A small image classifier, trained from scratch.
Training: adamw at rate 0.00079, 8000 steps, batches of 384, held-out accuracy 100%.
Data: trained on rendered made-up planets, 195000 training examples, 15.8 epochs.
Rows from block 11 of a small image classifier, named by matrix and row number. Rows with one number belong to one neuron. Each number is 128 + 24 x the weight over its row's rms, rounded and kept within 0 to 255. All counts start at 0. Numbers have three digits each.
After each neuron's rows are labels from the 100 images, of 14848, where the neuron reaches its highest value: "place" is the part of the image that holds the peak. Only what is clearly more common there than usual is listed. The data: rendered made-up planets. In brackets: how many of the 100.
# fc1: MLP up (model.blocks.11.mlp.fc1.weight, 1536x384), inputs 128-255
# fc2: MLP down (model.blocks.11.mlp.fc2.weight, 384x1536, transposed), outputs 128-255

fc1.262:129097105115095120084164101117095158122114121152131117131110114100103098120119116128128161145146140117115110145041188134118106110089154144124154129111110113152103153113160118132108105125129142146138099127148160127154111137161146137118110113110139128105198115142125150124118105151132128116101153155126115099136114106168139153069147134121104094152153120119091112103108113161160150111161
fc2.262:096136138119146114109142096158134105116135135155156120162168133112175078143156124125149124142101136112151170119153109116157122099141127134116170190111120142153149127141120122135107107117149142118136143122093137134101106117074129103124126143142181132100157084147133158128095116141106128107107090132134143125121135117155145114102131147104146172083154133110119143121156087131131148103130
place: top left (100)

fc1.257:176104115088112118123146112122118118149130071171170178120103139118116099138119160143145186151149145136129129131082106138133144122074129102112178128120124127134122179131149107122186143128152134149113110081147157128144165096098159126196115117117124149083153134099115178151114114128143136122104147138126102126112104162179126114127121085138100166109102140098116113137103129121161131074135
fc2.257:055132128110152132116135084150123116134128115146149164130106155097167100172152128130147096110061152143148153112159097137162141090142104133110132122115110154131145117152081115131131134152117123109158143110127168120114129109101143112116152145148138149112131117097154127153086088127099094112080077087083163127126134136136155078119114132120129172084154138127150121147140098119141146081110
place: top left (50)

fc1.198:143136123089117121109128142152110131139123134126097142120151131096113129127131161100092146128137108129161135115127185193135106116079091185142123122138109137126137184125151082141138072135123170136158123095130099161136124112148066107151154117114110070132099141131140117065167121134111122165081128127157205117157124097138127137105138113111099122090153132178139120076109132085127136141091
fc2.198:133147140135145170132151072147111124146095120135126141134101115118143136142142117093141107116105146105130101095150129110108089162158091147146117136103138115105104098093118139142172136132172147092121135135095149140109123126081115105110101107161157149112141124148153122130113128113134095097128108126132123159088159098146134117114110097113109137102165158154143143176169144131144108150169
place: middle right (100)

fc1.334:132133129113131120114092135150125120154119109124144115089131099136111136152113126129145122103115137107132125106133153114126131107132121115057142126154164104125114149115171109130115104153129132166118077104147166160105128157149178130121099129118167151122157093091109127109144114149218152108182127118135155115133110141110105149122141171098115099112122119153109137085094138082087108125134
fc2.334:095106128134158141103146119127113125144113112127113131101103106093166122114147168123151116133130115125157151115158117133147122120128120180133140126116090127087125110131115111119146099130136195122113119188099147128120120159116127125100135135151132136116148116110098124126105115128150128133042108132137141132101140138156122110111137134105088192130146143136131158144164118137145142153130
place: top centre (67)

fc1.282:112165089093119113103143102148098132112162105108158091124096163102115171118105158152110134129166101137144106116135197131095131119102132175168152119156122136142121097150101086102101155115106129144143078136123132097087107109122128181175117127162095127127090146089140140145101113164131094121123150144115127108153123153119121147144113127121090117167129163126118141118148097098149158135138
fc2.282:149129158138139093089098140168120113176162154125114099156085123150137129162147141106118105111117115144119136098129117152102158105116148068154140163133115112121139156142140138093135154125159120138114133128147104089091102103093093107114128157145126156106145114162150165112144164143139094125144099164135105158142139111107100103139132106111181108148132089087126140112121107126151103132116
place: bottom left (100)

fc1.671:122147112106083108106135128132155145128144149146101126131126124097103131103119149139111146139161131149126117151119103152120151137077147131087167165153115106110112191107149146123148119101151130135143099078093157141135098129106151174148115160103110114100143142095106106111104107141147135102126166102115183122168149099131107179103164110124096163128120142131101112093102146154167125113091
fc2.671:061117120126157119127123108164105147149112109143124109136104151097158140171133105152106116111138134116125155151145111129102144092128131149099112126141119116118138127129143130107129103145145110116106158124103152115112119117129122139097124147161113147117144128136126130158102158136142161125078148136104118157144150107121128143105107150107124152091116116096096142151152093127146098123120
place: top left (97)

fc1.602:131110158127098108167131130129079129164133148136151161119137122114098163104126166127134115090158135113110127119131183108146114115062126137112112121088124099092123108111169133100147150124114124114099091095103176115116153099122081152120131140114112123094135146127127141126112119135144128110059132141142098120125175141107122118145135143158137100112138141148125149135196149104150150104175
fc2.602:039101160115123107130128157124173134102117135106159171124131121167123103128098096121150128125115125156121166131118138155163100108112105202115119124157115111129111136139114147095134102159130151154107120166130132114129113173109144136159140121105172096144164099126137136114162171160076127154119108131120142145122119136108121140147140137113115099144117140147134137135141151135126150067128
place: middle left (100)

fc1.519:115117144138119123116137126112124141134110085129173150136125153121119100125103196126156166139125133114125060094117165111108104105144128117143162120099143121134129151149155110124180185164139137122129093110137138140113152108172100119156120127100189147094194153113129192130117122133072132102143138131140139121111107137165108113130134120137123150125102112125080083128133115139178164081181
fc2.519:100114104126142093141164099134169115139140099131159141160092156099151133163178152168129119119082118108154158149131097132165152090134121104111126165119097165159151117173103122115104153138123120118186138144137142128107106077134124092135125135095131130117124137115138130130096094161096121134122105081097156119125134135174154110152102149099144125117136131119107096093106106099106140102113
place: centre (91)

fc1.485:116146130106136132167141162103116174133138046142101128143118115139116108122164144124122164145128142114145101103135172115128126130137081116139148077119118133180133116129141141068133162099119143130148107107117158140117096134097000153133148131121149124151100120088149123091132114135131168131079146124124149123121127147124188115113128156115116163120132148125108118122115115135138124099104
fc2.485:212123133139105131127098146118114118108114139117144159111102135159119145080124119142108138122145136109083099142149172107088136199123174176126124123128141117079128143118123117141135100098124087111133117103144118105123064128139121138136156131117148121128122134150134133122155159136131148124126126131159136142134116123103121157113163117128178148118107106108092116123118136144139144106143
place: bottom left (99)

fc1.722:107140117156147130158134150132168174126134085124154151140129133126132109093138159140153169153140135108125107098145131165121176133120076093126179064112117156175136112157170135098127106103141112134131078109125122127098135134110017111136128126125125111117114128089127127109149105148141134126115154128165132138127122129115162106126105133090151139139120138141140087148110128123103105162099
fc2.722:197120153120086140164101158100152125106134120127158156114131124164116134105109128136111154123139108138075121137125158119109129184112166121116137118135157087092119140096146132148131099088134087135110119107150106101128103116143123141142156110124119113115146144121101129088165161135129120126134137166177116146113103119054123155124152115122161093128115116110113128130120143140144139110117
place: bottom right (35); bottom left (32)

fc1.701:130137117147151113111126121123150142129135099104137132151130145123129157103155154154108186120142123126145113070090121159133118099117143074176151121099115107106101115162093103156116105146093116106128169055129137115112090133106131128115169156119089103119120098158120145091129154122139148156153123127093128127107173107105158122130132103085072137091131109112130149110148115098101130125146
fc2.701:174131143133111110148133105131102108132118123122122154141114132123101151114136107102107103137140151095080150107151181152138161118096141123157099097124151138135153130153108153105120084148096070105142124104141138119126179122112138136113161103138140120157113148132119119106123091115134133145134158128128110093172109111115110109163156145160126091135103124102136154111157134144112099115153
place: top centre (100)

fc1.325:134126115104153126122111150104120158120110136123143078131207118148137149147132106135121083108120120077128114122115139121136133104100145108163111128112081116110134120137103129097101140117110137167139142110139140154130177093092095123130145142120126137171125133104131150105106112112122158102163101117138153119143106133143140130127123120119172088097150124119118110152117150109175112144087
fc2.325:157165170148130102143122139113123105131133120178180148110121099137146106139132140107124140088096128152104112114125131113147152162131172113094132140153140114137136142119154110180112117114149085097126130116132099124127133103113127143177172103155160097085143126121122143136102119127070102119099098161134137140136119100108153108154125145110129119099172128080103134091103117144139114107131
place: top right (91)

fc1.739:148115130124128096107151097140107163113145148121132125134126115132111135132151091108097167129134116147119121095159110126123106140125097067114137109108139126124131145127117136100145100159101160150137113127138087138087165148123095134127125130189121153192114106111157129072126099134152098129122134107130155108174121082133181122115109124087107106088159109141127111103157138105133141090118
fc2.739:153134120126139158151120148123081143167109143117099140128132143116137101122137096119133113097111143115103132107120126155123104189125156120133138146146157136023112119145116113131125130121132099120114093135130146125117163161160095145124159098141128111137136104111087093152136140111146093138074141125137127161126105118094110147098133126115090103111141127125121136124125119150139141145116
place: top right (54); top centre (45)

fc1.373:096121103141118151130144145136082124159135131135146113118158099135132126139163176104115066122132137100155144140138181085134151109116173104122125141131096140080131097152152128088123142110147187126088086090137144121146144096165101127168137156146158133107125133142133122155112147109123124165061107128152132114121165131117097106150140091123170103110134115129086130137125168140109118140166
fc2.373:051122113111111091110116115152164156085141101127137154115119136126137156169107126146121090142136138135139166142122126120137148097093137223105117124157100124133116143158089109104130114114124137157121115113145145107110066100162079145125149147098157149123121144128105153108158111120119111157139138087140132101142130107171135133115099142128127156129128139140138143101148130145149120137147
place: middle left (92)

fc1.657:143126126146124135102147085104124117145103099118112142122109135117093096124159123131102116146121146127110145120088125159109076148145117143082150141143122107143130135131170144132151109112141115131111092144114140145113155147111154145129122125131098171087153131151119131141107160133110114160148117144122112114157126113148115136133169076150117113151124125135135091120078139167185119138100
fc2.657:089148114109124134093121092142143135094123072161082111158121125109154099129132101111140162135113155128135166100133095101156100123134108159128155189128124124121113119114131112142133108089154108129100148102119148113109091118105164138165111112140145143098166105153124143144127142105070155098176117146154129127104140092169165131116128118074133145103154124154134144167127119150147124142146
place: middle left (59); top left (39)

fc1.664:127101157116154141119090116123104126136134104156161140144155119109115111109134134149122136148155149150161159163135113097107119100134125170108112107139112125160158138149134164097155092140137111102150105097161144099142164154165169146149115150149157146096135117148116114141150120103152160170142094155097118117155091155113149172123105160076098083105171097164094104099152121137131093163161
fc2.664:142101159139142152157142098142105117099118155147159097130026143115131097138107104132110128068112153116126157155124115107150139150125122187110134135153108149097137119122108116109106139175102115101144149154120114103125161104152112115119122110130094120126142124097134103102114115123076118142053144108117090127107131148094123118154107154145108105106129156163157141131167098162150125171164
place: top left (49)

fc1.404:126167106098131107102121129130124158152100090126106172143122158140119114109107123116105158115128140109111093066116108122124136153179098151117119120106141146161096140143095111083122129156133097117152151144130139133126178153154119169155114159097121066114079146089147147099119115139224125129144125146126111141140122170160117116112113128117167114122151175132171146102102155080132139133097
fc2.404:191143131079098120120096146116132129132134116110148157103136118131105137111101149164102166141144121112107113148141096153104138175120148153096133112119106136074156121163081107112112070109115090133139125124152107126127051135159170142134151133105125091118130150125124113129106122127181134154116134103156090154116126149074140158102123137141151111120122141121097088122120126156107174114160
place: bottom centre (100)

fc1.44:128150114125081123143126136143118137143123172144162110146133099117127141124136152116133095094135131118108116117156121165115153118078131061109156102109167151113112108132123117135135093137113098126117148143110173141134107158109147128112140156120152110116107170156147146143144114155129089125062100144141126132132181101118097126140148154141164118119148139115124124102150119112118149118216
fc2.44:087120146145095105184119145096124125123139161144166180117138133177123107143092128141172133116123124129094168145099160136136142136116133198129123139137160131143145137120116125125100120157101096145143124161142089115113159136137177151144156112149129106115152121104144143098178108136059116150089120139114142127176109138150120145185139124124178088134121097117133131121128129127152141088149
place: middle left (57); top centre (43)

fc1.594:101115128153130104122108150136166138153153131105104138116124130137118115094117152153137130155097146082109102127128151215097155141104153083112119112116117133172110106123125121065128122139118102169145098137133142117096112149117117137147121114123142126122152125125195177122116146122158110151082146128149155116114133125111130101116118146119128153129138124151098128156058129106092124137145
fc2.594:235127143122113153122107150100122145119146123137095139135109143131122117130131089136103157114133118111086104142144117136118129212111108135135133133134132098053127137122127126132124147124143090146116137135116126102118113122140167120130150112113131121142154114134092106111137158116169125135128121136128123168123131131055138138139139130133128081131129124145143126153132144149124128141145
place: bottom left (100)

fc1.471:107099116148156111178105166138128129132129112121138165138118110149100116105126145116168147168137127118138122097134096177097168158116157083087149110098103142182105106158110134040101122109144105186135100111120124128054123133095104132103141148137118141101171097140153190130146121138151134162081134169187170104132124106106141107112093149099150157126093142144100093133118112068106117130149
fc2.471:212133143115098126157098144110139116108134115139131166130123135167110138127122118136098142110128107128083116142128145126116119194103155125115132127136140105079120145117123117135131118085132074135107112096157117108131097121138131148127161099121114106140137130115114126102162155122162131127139136153157116141122105145046117147129160131121157080137124114116114139143117150141143131117117
place: bottom left (100)

fc1.654:122108132127127140156148172130130175155107129149137141160126109143117148110159159119147117094112119133112096139145195127098162121072156113153139105113140126089124089143142128091094144117162142136086078129108202140119117140149103136116122151128155109082166126152137135124156103135122135132045104127147100114135146122118101103113104139161134129152117137141100126120152109132128151105201
fc2.654:050116125137130110136108130112129129102168118113112168112134131159141116157114101157134117120160107137137159118137103151183126125118137164135147153143142133126137136124133123099090111149105152143145100157143109120133088179148144132186114119094171094138142122121100153111139197133105114152120109098119125126111108146171131135172130161155124099144144134103103124134138123117138165059155
place: middle left (96)

fc1.537:175108090138093058091126097119101151150122122207114138121102142131125080087106113139107145133115141107106155135063163183129113134092119125104160129110118143146103173111158151127156107147140101159099092121153141120144153146138178156144136120135144147110210092107147129122128172141166100179108096153102119126173123145135129120103120080103085117115132122114130088112101140124171119132134
fc2.537:093141141096136144107142084117146131112119125174124105134132106098134103123130106113119167122113167134139154108137061084145103114138129147108146140136136132112125146130152131128135101125142141116117140145117148105121111131108155137136135132148182134095160072156102143129120128106082166091125110160138129128116124103122142123110132132076118174073155123108137165150127103143165138166160
place: top left (100)

fc1.670:103134103146096114126105105110105148125121068120106157108111186097124141116111106111133121110129114095129133109110111138107144120088118156118158129106136110116113113126106116144140111129104160111136104123133155124110145157124157116096131155166160145174115108127094139114129115164157100103119139114132139107129185141136141147104154155147126087123135134110131121125087167142122120102125
fc2.670:111121099121167150124132088097127145115125104123121131144103117109104108102144119160120127145127146113107115149135111155151146083139081133120124097122147155192128104123156146125139099178105178136135117125154148144123124185151177104147140116129108137152144125147143114120110144140163130155168129140150136138107170172080101114124120118160135126105129155173118116119135131121097114155111
place: bottom centre (37)

fc1.641:115159096134115121122144121122079157143093136132139146102135093127087100170131102137140131118113137101097141149131197105142109132096158122079123150155107112123161139101149138128144152139107151124090120122110127108134091154130093110131119140165098128154100155148082127163142104111157132107174129153128087128165132114100124162151136121144078105156147090110147115106149125175144147104097
fc2.641:104108159138141113148125166112149139139135133121098134109157166112103089098123098093124122146146129107158155164101127134166143113090154144110092124121122086101142109096155145156110111106157156162101106152101125148097123099154142097103106119100110102149152139119108162097140161097139111159111142103104106100132100119165147095103141159099117147099101121120140157171166111152130108137147
place: middle left (93)

fc1.692:144139108122147113123133101122128112110148127162127138155109111109123115077151163119145147129151146124162137100110166163147093103100105077153115150128154125150114173117126123185147094125133131152145077111161143113161148116114194155108120157115112105076123138115164151089138143149189107111132150151127108125105109136156106137122124123110128138143125109173112097145137145073112124157118
fc2.692:106104128138113122117159125131125131111163099165138121133144152154149107118151157106148088092094154121114169122156131115170145148164158191153156102143133108157143132121141159107131150106122147097141114100146146107097111117106109160145132142104111097112127097145106129143105122145137088136089084111098148144147174127107112097130094132128155171116116159113147092161103141137160132142162
place: middle right (85)

fc1.165:113111097114161114130114133129138114141148094150109185142125118114148109142134161137159131113146122113122147122150155173120130135122113089127166120111131142136104135118134114093134119101137152105128087130141164137075104158115089131132149141103130131095095166105155133122129131130124164125139143143136151122150143136153141113128149136135102123146135155127106127146149120122156101123194
fc2.165:226131119123107130145138138128125117104117109121117119121098151117104151113123142153136147129143103077080113141139136123103102174129118143121110134135121111075125134145132126119139115105132090136145168120121103107119086105113186132128139138132124132116147115123096116113133182142153159113122148133152139130117107142059152149111133113131066088121108130131100125120127135166121117097119
place: bottom centre (67)

fc1.676:139131128152107133130121090143131132115096133138157085091151132134126174125110089139100160101123133140137106127103171079103147124141072122157130160099111108130106136144076129111121133165114130127122087131141133137117117100134148132115168132108170138112193116132106137142145131121184088157114087141142145105159125116123107139103161107089136119164154138133104135128133128127122141116109
fc2.676:138124152144141127131135093113157125100130135149136128158068154111128117130134110173106155142135132096117156140132094101114100147139181192123142170144095124199123111120102131127108108151152157125150187134114125129108109157112179137154127130131145119137195131161104148108122142126127186133163107110117107143138155140111144139107149139139108123103129115133097108098140144151130127146136
place: top right (31); bottom right (26)

fc1.352:104110112145161103159101158138155151119145119110142162133112125142114132106138162148158159152138142114120104116140123195121154139108134078105123102082127174189111096147110129058123122114131096182144091136144121108099106135131090137121122119109115111127153095115170181126140110130153136144068130150174177101120128131128162103140112157104153153129106149153115092141094118100100145139149
fc2.352:226132139120087142156109154102132125114141126131127150130105131162122131127117109138115159111123120124078117133136142142113122196120140109126130119137159096079115141119138130145120128102129080132107131096144120097129114141127152143130150097118117121136151145125108119094156153126146118125121126143150112148120123128045132149124151125129154063132117125129119133143124147142131135137134
place: bottom left (100)

fc1.148:161126090078103140121161103166111156120110088213153150115133093080145112123150131127136182131144136139112137125099166135124124133067126088082139134136154123157097166133146129131160110119139140132105114084163164129144139137137187133147103136145096146097150130127144116142131118132178138145103122146143120135146120152159124155107167091122110106153133122126133139124150133078131128095143
fc2.148:097144135104157118121144065136144113133140116182142144124134124083161096165153137122161112122080160126152166117158083102158138107144136132092145124131115135131153124145117118116115114137125154118146127123107147121108130128111139121144139151146167139104150088131131144144087114120110129089089088109119151122127130137127150092111124143110134191076146137122150139143128096137137134127128
place: top left (100)

fc1.589:102095116123181130103164145156107158148137150156153167108144145141134150103137134132137102122104120149129158112112113137112112130148104164136144112132137110121105086137137136074120127107149126131139116119109111139151155100152100154160155163134111121085093142152121124110148142109229144127148144144111102137110103130142103164143134141145125111102122164120136143118097097115138109153116
fc2.589:172140122093135151177121112174128135103144111124135104090165149145098135107091135166132091138101097151125116170134132117146097157135175129144147137118154095070134148105115130112123088134094166100161127127165114142121098121164097097165124157107141088107151101094098143136139116163197142140138122121126111099132087133156135152126107105159112137095135135160138136116123154139140156095105
place: bottom centre (100)

fc1.244:088126150127153128130128108137122166130107140113141130084124138134105147108143138127120104127134135101128106135104105122105134093154143105128152142097142141093107143147126121106104141111147167114130151142123157116131127125141104090123095142135209067138125133137068109117159104135189158102109137142129124093148105130139120154095168170148082117117120161125121123140126150166090133138111
fc2.244:094118118113141089099132121117078113129170137123130088177127122122129099145113187152113101168149125125137167136124119118127137061137125158113128190177105143131158151136099128100092125191131215146121146127138106122131058138128147090133112145088132113132123130121146156116121123128139161138127120105124131119129131137201146114159108164128103169112089104151070107088143142114109155133128
place: middle right (93)

fc1.242:160161097143149103148132135117147140138116147108152142148151127127099110098117089138124142144160132097135126103155087124127110126103086108088206113130135123124154162125140135074144085134152125112151134107086123136094129104135074089117099128165143114103136139141106140143112092115184159123097165111120165144123115105131144125109123136136137125114129147165144108158131135133109118175086
fc2.242:193144124128125151141127145110121135138134130118141135108131142129114152079099100159094136160140116124105106133115169134041118178123166137141114080108133120083101129129119122120126084108103080146112137125159144142144117139167184150129145125117105122138099116122087124096177169120159158139172148148143081146138140155066105135115148117146136136140120122123099110117111147103119116093122
place: bottom centre (56)

fc1.659:139131092136139106101115142120129114110115148159155138148155092097131139114137111114105160119119152086160118105130184156124126096078120107175125155096141127126155148152153117132138147108101114147149088147107107102117088108115085206115165110138141117142159134090082162107163139160075144128109132157133176125151077108128104138111129133132118111105146121149134136101167168127102147134117
fc2.659:112148097159129139088123133138139128183128101152108117191124154113140139167109084156114121108105155116124135145148130151102137090131094121092144117130122159154142134121154131127116143145163168097128160108140149166126132112159183139107108141125129151145100136162150158146085144134117087132064104116113110108089138096120124109152138148154116086114102148152098131123116131127109088094116
place: centre (100)

fc1.734:136099149109131095127122137145097176118122068125118155113162166137138138133112092128133050102137113114145149133160063094087148159114116102159104140092119160159104112109168113126133092139136164140119128154167126161115124100118106129102083170175150165188121140132115106134141147122146140094125118108104106086151107130127123173111146147128122156121119166141108116129108166102108096138171
fc2.734:098142119110126098078150137096142158163128169158145140089174155117116167178141129111103133128176140119151116119150109114149129130117160209123114118153134106098091135120123111143135102117111167119127147156094123128136119095139204100171169130105112126100150121123162152115099187136133146128135108100123160145099155126113150100117151115162102122119120150156105152108075125132141132124159
place: centre (98)

fc1.690:112136108122132097137134124135108126148132157121099114140110132091103115091136143133092123098101131053143126128120154183127100129122100176125110106141168167147124179151090122086146164168155113134166145182110116103111056146150142138122125128157126096144111120117120156135150146133136149130103152131149209085130152115140127084143125135026104153105143133157139138090132109150118107159117
fc2.690:181138136132148149124119141118109123121114124123077128115109154125117146117093120137103152164141130113122116107144162120102125193114162157151120112118106118065113125127107139152126155136143077151127163116133118125140038170140199150145129122088129122130122129137072118102129167116161179121174133139159051126110145158083114116125145130116148138140126126126142115148118139127107125102158
place: bottom left (56)

fc1.482:102110140162126144143110116126123173127123096128150147114095147114127115143161159124118134125139141093127107092098156110129128145087147117081126111132089138140105148127116117108136147114127110121131118114128111112139148143110029147114128113141102122141110106107142145111098102105131099126127112129157177149154136127140152142099110163086118103085127103138097084143135137132105158117113
fc2.482:186138161122091098142135128127121110112124158137173146132090106126109122132136153134136147136099124121140075156161106161105129133097143187120106113116131080104127096086097119108160149079115096132098135112162121086119109110120068109137125140157151134092150150100109115141158107138167120103084142089151109136087135107098157151147156115144150100124149119122117146117156148157146109114121
place: bottom right (95)

fc1.88:137130131102120082123130190120155145136132128122097098145143133088099144130128121117136172088115110158164128149106155119113134115136150106140154084136094130131119125132113128166124135136118182129161154097127176137119100123119128136119122108144107105164136080144132165081157076140109114152142117131121144150130159090135126138123179149135125132093146147134131141133128136126118143062134
fc2.88:114122097145143130095145126107103143125158135100089101111151132127132152119116153154125145192144101090122148156093150160112147100092130155154119090137094171113145156163134130069100120176083155129158093148136124146152086150145094114146115170112119112166094114125117119142126132142143164164134142107111135113152132162150086116142114155154095115167081134135089095123132126106105121145122
place: top centre (100)

fc1.422:136114124140142111176158170108135148148145172117140131130134095135086158088192168086151091099132128108135135152125173077138095165095153100134123118140142131087142112122155106066121142118168180134105072119105171120119132120124112142122129118131141125096117127146158145148138125133128156126114128140157122120155132105127108134128126115118138149110100134174121125126195137118128127152148
fc2.422:021103143138111102143113137127157117100152100137129161158133127148127126172096143148144103102118106118142212121134088125170141097107123190130149143166117129160130142148114130092109093172132176111149151143143118155122089142139124104189144170078143123133156123114130151132131155153110128126117128083142164091124140119179127101129102170149131110142144134117095108099111121124134153067138
place: middle left (98)

fc1.636:107133130153128123123102119142134144122130100126132110150099155162114137124185152146137127150104132092134144132147068145104109147139122185150140115091081112152142111147166136070106128128104136135137139104101138150162133128161088117133106149143169137108093129099089143118129107130117114123125109126129167113110142132111104108148139133094155137101168155102118086136121140201119136112136
fc2.636:158149119117147145156144139145132127116124167135146134116161120122130149194144189130117086100085119130114112172111163125160168138151140165126135148138116120170149114122127124136129168127119119106165119118130137118123126060145097124108127137153109168118106166101136133115096119118118123132173130090139113131139103142130136137153131118120182112134120096139172108117110117110145116101153
place: top right (92)

fc1.35:135119103127105123146145097115175168142147031117135102120120145090121148082129163109120091099103113092126141134112146179138138142119121171144136107121133142107124108149131134114145146141160146149142108133152167139147161123134129136120089139194152107142133106121130124104138116160128128128109121107112157113152147148170104122100132131069133139084142127168111137116113100123113132134137
fc2.35:109160134137127148137137133131117156111127131118093097085100103121126096118157105094148150139159131095097104093119147146146117154123107151143139112121140150071131131107145170138116140125136151123137100138117126135110102107131188102126100140152124142126129117139153118144132135120189082121054112130145142163060145128057126142127134128122131146127129161120144124142171137120106148166121
place: bottom right (67); top right (32)

fc1.299:133141134108108131122132118110137149120110133145121150145138089114144120158124156113142100148128128124103162119129117111109147145116099148138137144111110164130120162137197129095124142128116166134130119143141152121110139132109098198116133119154094099124163136093112099138128126119143142146099124125119153141137135140112092147141125163101138100129138124122140102103159197156114111071196
fc2.299:058108110105110128130125119132096129099121148140147090099160111128138091143116138129128119081135119122149133101118121125141143146108102194129114148148130128104150132132114134163122134150132176125116139110126147119143071125113093113140158153124149144122132095145176124134143108144152093140054097092117166151087116159113103125096128151133097193114148148102113132125117108105143156147128
place: top left (86)

fc1.341:096124123104145140117112153098095152155129112158154126092101120085117108155137109135108124103094159137151089113107102093109151154121109096067157095134148149094155170112142129126126118157155155112149099156114137126087122180166113151142120115147123130102126104136100158108162097141120090095156151157121145083155076131160135159159155171156121165153166140115126129152148138145105131103110
fc2.341:140137112106157099107129090148118098102119116107104125137135106103138131132173122124129147145114126080123116124137078145167153101130119103117136126105105158128100103101111099151172131132133134145133114119157113116121162149144146089124150123145138154102148133120157151112155148114176165131171130097109095123152112154173121107109112106104198142096129164118145135162139099144109137108156
place: middle left (53)

fc1.55:117122118102105124103137127115119136138099116138136135126131101136122131113154163125119143122118144092112133137075137155132079136115109089146141111078119165146115165132150118105129150107150174113126133154115127139139117115147067153108121132118112135106141072149082144098100114143140119121171129127144170113173102135148115146126127148115098089109141110131114098108122197206149106149125
fc2.55:097129111121151105101134106140104103145130155160153107126125116119177088176131140128133144117069137139141172129133125106159130110144085117106151163118110146185143143128143129162098153108164132128138153117122136125108121118097103130127127136138158153093176127136145131130089122140112093117100093120103133131112132142152160104132123124089151173094156121113140130115160090140151139140138
place: top left (99)